{"train_examples": 203450, "norm_position": "pre", "qk_norm": true, "shampoo_beta": 0.95}
Rows from block 5 of a small segmentation model, named by matrix and row number. Rows with one number within an expert belong to one neuron, the router's apart. Each number is 128 + 32 x the weight over its row's rms, rounded and kept within 0 to 255. All counts start at 0. Numbers have three digits each. After the name is the row's rms in percent of the matrix's.
Before each expert's rows are labels from the 100 images, of 14976, where the router gives the expert most weight on average: "peak on" is the class under the peak. Only what is clearly more common there than usual is listed. The data: cartoon faces. In brackets: how many of the 100.
# router: router (model.blocks.5.mlp.router.weight, 8x256, trained with AdamW), inputs 208-255
# gate: expert gate (model.blocks.5.mlp.gate, 8x128x256), inputs 208-255
# up: expert up (model.blocks.5.mlp.up, 8x128x256), inputs 208-255
# down: expert down (model.blocks.5.mlp.down, 8x256x128, transposed), outputs 208-255

# expert 5
peak on: skin (52)
router.5 097:128165087076108130153184162131099110110113140156111074178082176156134171153122135121203132150104162162161176089103125173143135104088158141070132
gate.0 086:128128121128127123133128139133093134146128128164122122136128118192120126141121149128201129134128106182133127128131129125123145132113130254101127
up.0 081:121099128104125125141130137123125132160113129123128124127106128128155101121139137107133128061102126142128138119131131136126126119149130128104113
down.0 098:122139129128134070128132130219095128095128124094128054126103138128123139174119128123131135123120128137101128132101078119129126130128128129128127
gate.1 070:127141120243132160128128128130115123132161124126122089126112127128118130122148144102132141128126156161091110145131043166141133129181149044132127
up.1 068:131162109128129189128128128150049126127132127065126123127105125139121110129107134124134129132115152255127032126123129130131129128156182045126186
down.1 083:128150136128143075123128136131131128101131127157127110128132128126124091129129127129117128158126164113115127133132126136127117128113127131138127
gate.2 121:134179105128132116126127086129132143128150131136102128141131128136122168128094127128127139211139128127130120132159123127128175158248128128127000
up.2 127:097185126127134108130150096127127219128160132129072128139110128134129216204123131115143156167137133113132129126127128102124140172129170129129127
down.2 116:117128117200145150228164012122141144128129217131135128128112128197118128121149117128118207069134137128089097121127168145140105241077133115151183
gate.3 130:128134127125160069133128124153123167230127107133129128125126144127137242162128147121112133108092151136120148104136067125112130124054128119140127
up.3 116:113129127125147058144165129139117189123127120130125126117157140127135195241128128119130137117122138132124129094135116128127126128090130127130015
down.3 117:128169125142127129130133125216129086142126053124120137141127056127128132166125149131140110132120087129205126133128142171121161132182129255110126
gate.4 089:133129135130130132117116115128131129128132075132127129115134146142126129128123125122097180139139128121125128131128121129124154131121125132131149
up.4 071:121131145126126108132128127115133158128123119129101128255128141141128049147096167126130128105128010168128129129128124116117147137118128255124117
down.4 092:128127135122176119152125126128135128144065132178125128128132034196092128124160131130128143030130125128199128128130128128084128202128133129128125
gate.5 125:126172123124119127109114140133104131127101127120130123255128135064151130128185128124131044126121141130131125112128124128131135127129128143108102
up.5 119:107155118124126128119115135133127134126127126124129126169046138117139130129152128102127088120103160141129126120128130128133131133125128149112102
down.5 104:116129117072131126135135132114134130128143128135133228110132164128136148124130128113136209108119128196138179074123129182129098121128167027119127
gate.6 142:115166128111125070145128127123255145113127128143113122201181130126130167209128123128123170119130159147131130123128094128130132181144114129144128
up.6 134:122133132111081106128133104074255130109132080165107125133128129128128137140129129128128135132127146129132128125188156128134127157145130131132111
down.6 123:128129124191128140140169032106128133124130146127129128128071213138116107127129122137124159074176138116040120136143128133127132255131127074203130
gate.7 085:140143120073124128137124111124124121130126139132128131128121129126130132128167128124128122128126129128059113131128128091133127122076132083255111
up.7 086:127117118113116121158126099131127129128133141129128122141121132126130130110180132129135114123105129144128092075080150096128128112128136124220128
down.7 095:194150128131142129122127111129127136127123127124041135129128128141120096144133186107109121128128053126138125126125178129111128190128105123113128
gate.8 114:132165148128118128136107134056128209128128128162127127255073140129127128132145132120131134123126125133131121112084134163125128128126145128110196
up.8 108:121128161127128130126110130103155116128121122153134128146129143081166171117129176134104118135127101124118131128121203128128127124128126103134136
down.8 101:129146136145118248121121128125127131138119094130131163126087129120132125128136169077124120146112136096010024129123130125079127148127130115130180
gate.9 061:132100165129128128072113135127080151137128186174128114103129025104129128127135077127129122139127128137131128128129128128079183106121128129129126
up.9 057:093130121123128117126129128124118097127127123119110128129128163180127126128118128129131138151127128128109129128132130128135133185130126139127128
down.9 080:000114130149138122129227129182127125127127126118128128122128169128127116128127049106107134110148123094119143092128127119128128140129026125119129
gate.10 109:130128079123129130090149123131116118129146131123107093101152127127129129126125128128206127149122149127128122123168060078128125136130047146136124
up.10 101:124101141090183116131255129139103102135100130034124109093129098093138123152117062137133116127196129053127165117166130065128125128129128157138206
down.10 106:156128128246131122129127132127178123205105142255188089124133147127228128125130130128119125114136154128037131124128133118209134134127102128127134
gate.11 097:136127255127089089101130127128109128128148143201116086140179162096148150117128001130102028150120127070129128128130113096128131126127052128128127
up.11 099:128128128123154123134127128128116090164108123123122138129137091122135128154129108172142123105175101130132191124128196124125130090128129133129135
down.11 102:130130128169131136075131120122153065159178074124168122116134163125102144128126122129055178130142205108084133131149065128147147129128066130122128
gate.12 130:127181143128106106147108130181127173133133089087104131255104135185096092171130153128145137124110130152140128110122163126155133100108146128124161
up.12 121:127163131119063081170125130132132156112128083127062126149114147152115113198088147129159137107120128140160129117131211123134138071109136130123143
down.12 116:113118129129133246135129171122074225130113127126133122063127122128136125067098109140128133159147121145128128184127128163129127128141132128141128
gate.13 078:128117129120132123157117079132208126127159128255115129128130128236128133095124128119125136119135127108120205128130132133128129131087127125128128
up.13 102:126000062097166118132130128149127127128095147255127126133130108127072125133161116129170126127128069255179129123151144117084113104128128137128131
down.13 091:135129128223118129127110126127127126123137138095137000132118129128128106124092128126134127128128120000116124142129126131128128121137128129097127
gate.14 114:128145214121121120135129103112191149129111128173126000161121134130157129170117141131127125027124142131128131123135154126130124122099129124180157
up.14 115:134129113131124151126127000113140085127128118120216129126181131139122122125139131132128131177172174080067098128128128128128128128129108124133111
down.14 123:137120134118130129137130126098130055132119197185133128127121128168137080129123133130127176110128145129094130146246115086133121130127128129106064
gate.15 065:131164255164127248046138121128134130128141093128125136088126098128122134047128129136140133134119188068126114128148073128131108174127138128130124
up.15 054:134126253128127127127107138128128133129127127128226130117138129124186128137154127118117090129136097131124146133108128120130124092158124126141138
down.15 057:128128152126105128127129123129136124130132128215128130098129130125128121107127129128128056127126143131127123131171131122127123130128135128015129
gate.16 150:121148171195128128127136125124132147128113203135128164178130128121087098067028128128128130128129129161126085106132119118126127223092144129128132
up.16 150:123177173129128108129137140128128128130125252131133138199129111116078128100125129121144132132112126147140115130130113131126142137119099123194134
down.16 131:129141132127140128100155130128197133076128126143079197107128125119134128135146120127104132071122236112091177121137124146112126127129129076130105
gate.17 076:100176143124134165139143128129115171137122108131143074128049132094133128128130126128135129076088133128128133128138109133128120117030148034126120
up.17 080:125136108216117128082128128127131128127134139093165131186130124141128128138128128134128130133125128128136110128126102129128129133136097132128185
down.17 072:078128128124195160213157127129124130130138191124131187074128128129133122076132070128168151126120125134130121126171141024128111122125118124119128
gate.18 107:089126127084130077143140135129189100128128128126108136179173122124182126126128129146125093128110156133141150124190135127143126128144127130134086
up.18 120:173130129215126140123144087037128131128077127128139090130128117127061136130041123127137200128126128044115102142123124119121130127129145071071187
down.18 119:120157081128115118136127135143158071143129137123124130131186128127163126128128127147132079153036144065129130125136128145140128139128133133129118
gate.19 065:134140128126131128092134127130128130129127122177149130125126164124130135122128121110128129128129128127128129124128124130035128124127126119255127
up.19 066:135137128155127118121120122165132129126217128132128128126150091170128113127139128135125125128127181126123129143129129090125128134029104119133148
down.19 084:127239128128128067125128123132149122081135112189148127098134132123128129126128124150135128109098128124126128127128043128038127158128080127127082

# expert 7
peak on: backdrop (100)
router.7 098:062171139194156104105149091125156112079214138162137158075140083151124162117088143109107161106118128093141107155184107085087128182168094096158143
gate.0 092:128126166123137128072127053130152115134128128137128124122134126129128153128128096128130127130116129066128128129134088119124131146088128128250018
up.0 084:082127115124120162123115110130153128132125115135122198127131172128128134138128094132104124130129128141143128111107082157158147161211122119118151
down.0 096:000130127127130133125128153142124127130073180137132137003109127146130129136073128128128104129128127128131038128124127220094128127128129107129109
gate.1 069:134127127101115129137119134139132244129127108138129196128130130089128131087128128135190079128081128117126128084128151127122121128128140125128164
up.1 075:125144128124105128143128128123127100128128128092128129121125128128125126128128131086142038128128119136130128129128120126139126128134141126155126
down.1 093:165121128126122128133106054123060128125108129128127078128255127128128014120128130139125128128134128128128116123130128017130118128117137127129129
gate.2 142:094200127129128128128128128126140122127127133128129147072141119131128130062044176127139144128124119125000128163129129087129128162129170172138081
up.2 122:127128125153076209077123128151131147128129126123127181128126128238126129119121153129122128124053128127167091127069147185127129128124127132129132
down.2 093:128069126128151102127129127131130124198132128126107139128154128103127130125155054125136047132145102101108132122159102128145149151124128019132169
gate.3 080:130134115135129166179121117133129080127145132169080000127129123156119133092129127128128128129128126115137104129130129128122141174134124118127154
up.3 091:129136128128126128128140126127125131080145138139125127128128125135128136128127126121169125132132123125129127132127125128121135143149129103120125
down.3 099:128117159120087127136139045129128137128122164132123162155126126144126128131128129133128077188128129179129124129009128128136128128126129116129127
gate.4 110:124128159128130129128130128128133153095128128124079140128115137110085175109128104132050128106142129074105127128128128118152094127114127106128146
up.4 109:130119086109130116128127128129115129218128128127128123129143113130128113135127128137217127142120109230142128119128125156117140129145068128123121
down.4 099:193129136128118132125135119130102153059086127142127132125135128125125137127141151117126139123133135101121241128140176017093151195121121127140136
gate.5 075:255132047098128128131115131146115136189125128132187128128209129146132123157134149188127118128176000134142129128115129137121135051100096141124131
up.5 085:028122130123117043133212130000125117150125142128000123170121078127145114136125128167129128139129178130123131168127153131128143205125127150139127
down.5 104:133070131129119129104128127128171129161129136129127128129128123009131021132149020129112130138128123000132137133137128254124154132127126124126117
gate.6 082:128127085127128121128130129118176137128145162127128110128129164117125133128230033114110128130136127125132128132136115122140131129132123063129128
up.6 086:128128136150128124128024129115188140083132137123158103132131151127114129080132126128091128056129128002128129160130133129135127129129122127127128
down.6 087:118191174127156082097239026117106134246114114129129124142182134114208189124130127129125132255123120171076131133174150120128125211129124126120147
gate.7 097:123177134127128123138139127131128033128131203128126117126122129172128000128125201126127129127101130136138125106114235122124126128168129127128128
up.7 090:099110126118128131127187138131131027125132151130132242120068246166127013121111148127098132128084159128130125128129128125134083238127128127126116
down.7 099:128236128106122134128113125128125127134128124218125097073138129151118128128149179122129207127129230120137128127132129070129123085113127128031112
gate.8 075:110163117217108129128128126086144126130130219131128151130117150099129156231136195095015135122148147130101126129131125255145124131128082128177158
up.8 088:118170104232123131127137117090135127131131128129126154136119149087128150137156132122128135115138150131106115131138135139134000147129127096153134
down.8 072:227132054135137120132133124125129124129198130128157128131047178186128130083178130126099127132126097089128125099137125127123120250126128128128207
gate.9 079:135116130111136129160127156126127084127098125128128129115123130127129104255122124113127127122123000154128131195111129241139127183132134153124107
up.9 084:114129129201129120101137119081134095126149139076132097138145128123128193100168134137127128118104173000179126015141125116121125133127126121108130
down.9 102:130129129130128125128122127129125129150252128115126063128138129128161129128242216127128113094107126126149085112132130125123127124127180133111128
gate.10 092:126151119109127081151154129129255141133048129128103131118117147125182130132119127127126146124128127130121133151127190118118128126130173130211108
up.10 100:126128118156122128125094128130038131000128105128121129082120129132127128129146139127107129129125131128129121130128128106132128128154127146144125
down.10 108:136148130144132213127132223175070128129134128132109117129079121121061127116127129126130140141115122116131090185135120153159129137128123131075141
gate.11 079:129118129128152124208133129132132128122127127128138121130129194122131130121069115118153126157128127129133255121130117126118120000128121131116095
up.11 076:121137125128147124119127129129127132120128144121135198126123084134114128128126130127151128128135114122135125135130128157130176130021130133118058
down.11 096:127128123122140128152129128112141138115126130127124137132182129141125040136128144143104135130127115176127127128000129126096094128124068126123124
gate.12 072:144128127122123138128148128206079116164134139135128085131128104137255122125128129170219101148179136028140118130130116111126114204085128131059131
up.12 075:120136126082145131128152120128131016127144159120123127131127120130125137126128126132131130129127137117128073125148078126128010140143155127129056
down.12 072:175129140120079129128128128119135076129255052128128134122116124130132203125135120131117142132036121052122128138128132117129127140129114127191125
gate.13 158:122118118128207130215133128128157102091137117121171125169128149190075135126132133134143147129042128127132119076113131134128040130187133133080123
up.13 152:137125148126119117128116128099088166212098128128132127139129025092157114151130114132117103127185125129126134149087125132197146122084097130175137
down.13 119:127128173140141104113135121065126119090138114128129136138137135127122130128127116120128147126129128071128129128128072135225122132255122138109248
gate.14 109:126129119130104112113128113128151126000129128123207128174115180107126131128241100131074130126134128130203124132129106130129134131191083127127139
up.14 110:117091107153124180056128118124138128102131131122133125128076127003126129130179098083087131127127129130165082134133114129128129130255107128128135
down.14 103:191121074157131130133129118125127180159118174128129128076127128136200121122130217128130014128138133117123121056140125101134130156127117128106128
gate.15 061:008128125081128128105156128177163121128129128118119128102128131126127124132128128128133128128086158128126115093255110131131043132142130128127074
up.15 083:125097128122126127132128130135118111128128149133128129126127128151128068129122128131128125226115141146137161128112126128143119127135220128108119
down.15 067:132133108128128129074116130123122042115092226128122128233129128123128119071128131022128128130131125100123131126194128127134128127122127133115244
gate.16 076:130207128127141127130128128127121130133113126128130126123137101127129121154123126133135124158216025129128255127164102128128145138129075191129132
up.16 067:111130049115035127128130145139110032128111131128099133126123128141127128129129142104128127128111145153131128132128130127166134119132145123142119
down.16 082:151131073120135140128197131128126128141081202114102000127129108128121127125119130129128080136127114126135130131141130110123129126125127128128118
gate.17 134:093117158170128105128131111071139128059124131131126169129110163123129126134126084128120162052129130123089118133136137113121106169109128131143124
up.17 130:129139099132122155128128155131110122197129129130205105123131120128128129129116177128151057153095192130139127140054127157140138069134139200113117
down.17 137:137126130129149000139075128133129132079087129140127181125136128125088084122124115128126135126148005109103126148128170114075124130109123064132157
gate.18 149:111112124076128105168129128129135149129128130189126128210127127127128150159134154132088127147134143135123131146128124157128127129099116128145162
up.18 137:143123132159136120114115218128104112149124128072075123042129133121136092184123161116195126130129124127140129130128128121126133093128133143117028
down.18 116:127145130099119149026129158180111113080150126012123141081152123099135127127128216161124149202122128131128149127111130149127166020122127168106140
gate.19 069:124134136134132145128105129128137121128038104130126185130130130128130099151115130157098133107135126153128129111125148141021126128109128128128127
up.19 098:129130128127127129137128088117187128108118123129127138128127255127135116167137128200097126061144117255122139108122137138128120128128124124134128
down.19 083:118128108077124133128139128127128129106136142115128139128099128136101123136128124188000233130133129130058125142089140130146096128129069082128034

# expert 2
peak on: backdrop (100)
router.2 082:127121118188135205114113170125093104177199111106146156050101148100130133057128145097148136160133101126153153131165067207116143121126112098126189
gate.0 069:012131128128128147128129128133127121129130084128128141126128128127140255143132123127129128128129130128128128118190127126128120133134128127120149
up.0 072:129130164126146128138145126128127133128123128141134130128134115127128122212128123131128115127146110131031128128126117198129114128136128133146161
down.0 070:128000128020147128128108129127120112128126129123203130150128055128174128189082131127126121129128128128131122128120132128127131124128142129057137
gate.1 075:125131131140130118180132130143081135108133135118117116102123150135128208165106251127140129255128119128135127123129128128130130123129082184129128
up.1 086:113128128123143130129129125128000128139128129128128108126128129150128128126128128130128128069129128129133128126128128195128160121128183128129169
down.1 099:128128127127128145096127104255128156115128126129121085128120128189128093096251131088130129124108128111121171132128130108150127234127130120132127
gate.2 212:126129126171130143128133126072125068126120000069127127127128155146113129132116118135069135075127153128098121112182174125157045127125126129129127
up.2 189:139096136117137116208127133144139155159019124146161133129143109128188161130128137140120092127131090130098165120049124129083134131119127144131129
down.2 154:107128133109133129138140128159128128255082109089094130117128083126133130128144123063128132226128129085128128121164123128132126135146094150113115
gate.3 133:058085127112123125128127155112065117129132153125126128130127172180101126000126160096127131127105143129123128154137154125142144131128120133133132
up.3 128:096135152131125135128116255082121123129146138086126133138130145122104089127127129128128119080126114171152128147132155139143055137203145152126128
down.3 133:090132124128113131122130081131130108131195010126114157128128179128075144125113126128135128136129178118131129182130109127119145129127128140126144
gate.4 165:046122107090141147148201108137128101132128128122125113057115117129115125130128116121104156097159128138176128146134213127141130157128091075128128
up.4 152:135124176117129147128119145136056071127129127067101118130129106117127127119176121128120129128128129134220124127129132252146046129128121142084143
down.4 155:117104131129129128075127128089131158109131025129139126197112255127128131124153128158107054109128135159092130129128221128128125125128128131128157
gate.5 196:127116142141127144069068144130169125052139128132134113128129158147104141051140139127071128122071156128129109116155126127096146110140127117125022
up.5 193:125110132148127128065023140145211124036128128140137115129129180128128145038143126110109127122085168128129128123145128126128129118141093114128065
down.5 149:128167127064129122128148117128127209124128127138123175128148036122128071145131124115129100215145103128128129178143115135128129130129128128101128
gate.6 069:119163123127173127141168255127136115127128128145106128082128061131128127125093128136138191133144128123128128129128108136199125159206154060118132
up.6 069:140128132129118126128056131129108150110116128130143128138138132127133128143127128162126113125117093142128132128093227101115128025125128148150121
down.6 078:128132125104126116131128132128131131128047106126150117139125081075129131059127097126133138125131128095131128116128129128140127141135230128129132
gate.7 108:126128129128143126128127128129154136124123128128139122127128128127128098128155130128139128091127128124129214127130125132146128153128033124104046
up.7 099:128111133122139128128128128131141127123152115130128130128128126127129171122115126128129131180128129128125199087128207126098128125125129131133126
down.7 093:132120008165128124110128129128138061120131129132140128137175103154129128127136128128093111129255255125043128129116130089128118126128088122134126
gate.8 100:127116124173129129111141125128124128082117129125109078138128132032134129128127126107134129129128127122130126142129126160128128135127128126123122
up.8 084:126164128130121128125220125130134118125134128149128137126128117129128134128128130153128138129128173087127125161144129138142128154124129124121075
down.8 095:128130135083119148110247120126166126038128127110127149129127173132134202128121229132125128127115147137120117198121137061130189141036128123185158
gate.9 066:128045128123127128128131128125126128255128157128128129128129093128123077034128128127132128127129122128145125134123140084128127124126127121122130
up.9 071:127121133129123144125129127130136128134130167128127059125126103102124112130126130132128130125128128128255124128128136128128125120112129121119128
down.9 078:127128134128123127128128131112124128127067100135192114135119129128167129130131129173123113000128129131128122133128143128128128101186131129128130
gate.10 056:065128125065128000132128129128126128128128137125092124128128128084147128167102208128220167238147130127128127128133129126128194136128128128104130
up.10 061:128182128135128130128106086128132128068130128128150124128188128103136128131128106134130120086126128000128128128121127128129128255128130128129128
down.10 068:107255129128127003126123136049132127120128129126128127128129127128124145137123128128111120223128128129128129129128127130119128098128124128128127
gate.11 164:119134138133074132116132154091197160106151143132128125151113245161061128095137170125139132125041136128103095145148126137146107133131133081128125
up.11 153:086128131134129143160129041119178101139128128146207119125128125129127163122123121165144129037130130123089125118126123112130106148101180064133129
down.11 153:128125128122143129131118127129128128128099136130129116126128128129147125098122147129124121130114125128129128140090161127115123109099129131118125
gate.12 081:131132132128105128123128115038139076128135128124130157127107097128110127136134130121136133075121119150128119107121125087255128131123150148116101
up.12 085:125127125130131121139128143116126127130115127135129125127178128128255129142059126149119121124224128128116145140119104093127122116167121129176134
down.12 105:132055127127127128127106193148147129128127130126130131128189122129128127143049109164124120128132115180134128091027126128126133125202127193128128
gate.13 089:138127129129128125128128130128155126128128105131255128131136138069135137128128128128128121128140128135025134044127126171082128123141120128255181
up.13 083:128128126127147121129128128123087128128128102134255125128137140128118139141128116125131125126056128138106159128128118126124126128129067128098127
down.13 090:123128135143128133108127128120128087128128126129128124153097128128137127128126128132129128128038133120127147130129128111128128060167128129089128
gate.14 063:012131128130128128128191114128121127128128131106116126127105125142128126129086140130106133132128131123126128110130255128237123132122128147129122
up.14 074:106130128072128128128130128129130158128129128128101138169117126159125128129126161133128225130128128127127127122132172128191128130118128129139126
down.14 078:093200128128128005128144128124127133129135128128146127130096067129128128128128128130127128127130084186133128129129129128128127130043131129159131
gate.15 098:151128210131128130127123102130122191134129111127118129126128132128117126134129128100032128202129101116125128050103116128088128143128127127129128
up.15 104:134083120129128130124101117128089128126142118130127129129128126094130099130128128116128127128130128112128128194127126198128128139131125216103139
down.15 112:132149140128129130137128127094122129128142141116132131129128202127122118126154063113128143128129124127137123075124150128105128111096081126122135
gate.16 096:220129128129144061129137003141122127131128166128128033137132128127128126141125121138219128163131053171127128135127124122107255127128045160128085
up.16 097:073000127166123128128073191128129127127118130127128103132118128091136245127056128200097128128128151088093136156128128128132128128131158126135128
down.16 112:097129128128140123053143120125130128117132125124196174126124125127132154039108046113128129128121178129061123157131028128128125238128087137128128
gate.17 081:130127121123121092147119126127128109128127127131128075133128128133137126128117128135128127128128128207128128113106136114128130128120128130212129
up.17 099:128131129126128117160133114106110103128127125130128128127169128127152030128108114206126130081151126128120130130127127116128096129128128179149255
down.17 073:118134121135128116125121129127179089120130128137128129128128138117137129124128080130074126119255210128126122133143055132128127131127127191112038
gate.18 129:142120073122133127124198000148127126127126086120090094133140209227103115083137138130124128134118127129129128086138128128128136148098132128128128
up.18 110:128124120196136127098200127138099151126133008023085107114125159145112126128056130129126139128131127130124123135148129125076127120122139058114122
down.18 113:059130133169105175122125128115126132129242120126128128148081125113125134178149036127130113123121221116128129123100128131128128143168132120149201
gate.19 056:128127126092128171127228138132133095145145170130126108128124128133120128140126162131144130129128135122144124239151062129153119128140158128115128
up.19 070:128128128202102128128031128150231134129033113140137134127132140121142151119127126126123115128128125200121132125109130122123129128127128140151128
down.19 085:126128132126139127128229208130109117127128130186128119126131128127128125131129127129128127124132131134131127133180128128128127127235129128040128

# expert 1
peak on: hair (49); clothes (29)
router.1 114:149069077091129115141138050133192162126127128164175144132103154126119101135155077156126157053163124184129091116136186117174112134160118118133137
gate.0 085:128126129173096129128139125114129127097127133130116147131116172168129120149128140130139133126000158128130087119103131131127116222072048123110128
up.0 088:142122036125132129128123177146122128141128132158130130110127064000132127089193095127129126133212063106130130168128126129130142153169158161133130
down.0 090:134069119130128131132162127136127129112128128128153177130127128127118155127129000133124128125123128123130084131101114171125087129128129128131125
gate.1 099:133148129127161116130127101255144128089127129199129130077097094117111127130131048129195183118132118178126000125134167127013120167166127121059148
up.1 094:122126128133088122128132135130126125128129116126157127130139147154191139208132159116123099128072133158133126128108119128133127145132138129125091
down.1 111:122128137096137127131215128124126138128120159045048096167090099129152129106135133128108121119130129132096192165128140117179134088127130140128125
gate.2 087:130180128125160126134128117130114115129120128139128107129127106208126128115132125122124112125125128128128105121132128000126120132126124126117123
up.2 078:137130129131123135108148255128128198130128116131125131123130113126131123212118129128145131152117127128131168130095127147110195129127131030094193
down.2 096:112125178135127188126128134108129128136130161128128123127123124129127119126129134128122123086124129126110130128255126129132128076130082165128127
gate.3 077:120127255126126128131035124129103128178107102129092128128097030123129090142128176111165129127133124131196109093119136146137134135090120121174192
up.3 082:128119210127202120129125123127137128124029000146120180127029130130189146128130122112096129099151229128122128126141127141133129122096128126170129
down.3 095:120119105120129080146146178118130129079117130255201135255122160090136135123145185122118092114150142138116215132139129158131156196109124172128111
gate.4 117:131122129143052100133132121119129154197089164130119116134118127151128128144125125126217238117136121130150128128131136145114162181140152130128124
up.4 128:138122086088128113128157105120092136123089125167046098139150132116123122129065115158128088124223128159129171131105128125131181098125093147130123
down.4 112:132101117124128128133126127132121152129121119091031197128127102139131125147255148117136129131214110082124135102183078107210117128092131143125248
gate.5 125:132128132143129130146116103123132128122128150139143184128135149129118125109161129127093058105126124129130127123133129121255119128122115107190127
up.5 121:114131126140135128127126124128207128121159105137181146128169128136129238116134120153116126128127129128101131127150155019124099094136116140130147
down.5 122:129074132082127139128128129145075222128128154126136120071128161128094136124120128041128128164128134098124125128152122131221131118120128190140128
gate.6 160:168105121141122123122127127133127128107038100106101075198199161153105128129128112193172124126123129128134108129090144123094244135124128120096127
up.6 140:088165135085166138125120129110113131145136192134135202095127091092144095128124128119121144128138115102084132131143121129171130130120128247140128
down.6 132:131103066130116161115111128158129116133126142089159025123130148127127126122128126128130128122206121126146081181059120128022149126140107128132056
gate.7 105:055129147107123100130181090128090143128123129125113102128154132129126123137107214130163138135137208128148096149130129121126000133126131127132148
up.7 097:128046128131130135077025131159106145133178128128078144128137128108128132130134011177134125142128129124139130129085117128110138124138106126127174
down.7 116:122133130116128112128127199136125159122107132046109135128126130128085130185125058125128128127166133060132128121125129129153000127128130130126129
gate.8 150:050123171126136049139137125115168076063123126098166127144127193127129116130136123191147129077107145154126128130132131130131083122149128124104127
up.8 142:075135133139105131128128125135115118147128111169130092151118130212129184128107155132128135128128142128134141127123183129083132137108128071113130
down.8 118:068128131059126127124158138189147128206125230102129127125132106048133128124125101088134128149068135128121071128118099122124127135128128141128064
gate.9 110:128128140122147128011125128127134133157140099181227104126120156128134139153128091135125153116114174140124167130126130252115119128128134128123128
up.9 098:153130116139108128153131152120119124130119124088070135141130104134126108076128255128136122155137120103131128125129120059170141129121122130143129
down.9 093:147215118110131112168125111128127127129126163146159123125125128131118135101129186086159130129144123131128116128128130045129163128000072112136141
gate.10 068:116158135143136150129114121135130125137128078130116126136125078127126128131155125137127140124134134138132109107129134130113125151131117081000199
up.10 059:125083131123111120128127139125135179151142255119149073071131128106200129127119119128128088129128122090114146222128103033135119090133131140131128
down.10 076:086128140130131125140111156118042123133079121116128128129128128210128017204139122109129128096158175133000137109128126128128126085127126131131130
gate.11 088:130128131132132136129126137128083155129128179131125217097233133123125128104020127126127124234089128102129205132131081129128128131129052123128187
up.11 081:134132039100126128100135128127128116144125130123187079135111101128130125139138088118131128128130119175125126126130136064125169112209139132128127
down.11 087:145130083141130150118121130130127127129092128132132137128130125150134055129128128125124146116137128171116127147126136127128159127083123130128128
gate.12 093:138170094130136130145136124123125117128051127169115126155169130128128054134174128088121119129115128129124118123128133132128126151143079123124128
up.12 094:129255124128156139129158091128133185129105127163087216176102133059255129128130128128120125126128153128127125150129125128103145223137048114136128
down.12 098:132127116123129205088131126125130121130131223118047134120141122128123107126129124119130131128124131076130130127153115127221126154127129125090126
gate.13 104:092126060102133119130162157123135121059127087126142000164071130125116135132160102132100128125120054145128154128127130128120126128135130129117128
up.13 102:041117088148135136132134129126174128121143141128138084141095121139120133129138128125129128128127104142150121131111130126080128128128107128121127
down.13 100:119127167081124072133124156128103125128126128125050130135129130126128116126136157127124096127111149128162129114147121141149128130126129128062056
gate.14 072:121133120128129080118131128129164176101147131133128127151135115128094202117138128209121136126144128127118140135151122132137128188128114111141132
up.14 083:164128133128131146124105131149121120127131125131130128089128129130121094122112157125134127133109118128163125128050143123062128122122125117128128
down.14 081:170126135128192126122127155137130167201125131217170100136178130108134128126125128128117182072129128219135140136130127128128169071087027141122126
gate.15 103:111057150050136127130122131123128000240115128153134106127118143073091125129077106128137142118132112130127091133130133128083122123194219141003222
up.15 104:143173128184121130119187129131027134085175129057123135127142100128155129124127189129116115141103132117128131121080095107126130139043101126147060
down.15 115:131117055049127135076124128129145123132049139142101125109124137123117210130088125126129144125049161124128096132127111088128127129146139140119164
gate.16 095:139050166128134129128105123128130123131125158075128126151131119129119119132128128112127125127160136125127127133137147125147129165111131128129040
up.16 096:181139127187135127118126068139128125129074110122128100169128140127128125116142122128049009128220128128126126129130130131120128147130128124194159
down.16 100:126149175105128067126131126073108102187131118128126096141136120128119166147096127231147132128137129085111106129131119197128099126206127119101161
gate.17 069:121136127236128175127141128129112123180142146129136120132104131129128129033127127129132128137117255014128127127198109138125120134127128128118128
up.17 072:185106181125124120133133118127127108255127087128136120146131136004128129128128126131130000127130000127128129126132129175124125128128127129127229
down.17 070:131128127166172125129127133139122128143127141129194124127135122137129126128122130133144127143121128128129143126126129124128134131255128141142126
gate.18 106:158126094129131121134093119128154131100096099144133088164126054128103121128136113132122126128202123137130128143125139156119131131154129125081148
up.18 107:149118128129108128131128128133163120130094131127122156156149128127128086115128127125129000132127147125169121128126126128237126128119126070119135
down.18 104:185128138135135129135125125114066137113084118127194136128132127123132128144134123212126120033126118128114139179127123128078127070126151175132068
gate.19 098:106117127000128119114148080178132128128166129130111156132121127124071127130128107155111140113164114148124105127113207084128141118127144136194223
up.19 096:124125129124251126138111125104133121115102128133139076143128143127119119135255128127063131084128127155129129126151136128081105114133089052127129
down.19 095:129128126174128133128255126152156132125136089110117170130128156128128104128170130130143156128118124015117108101255114139133122133124127065104130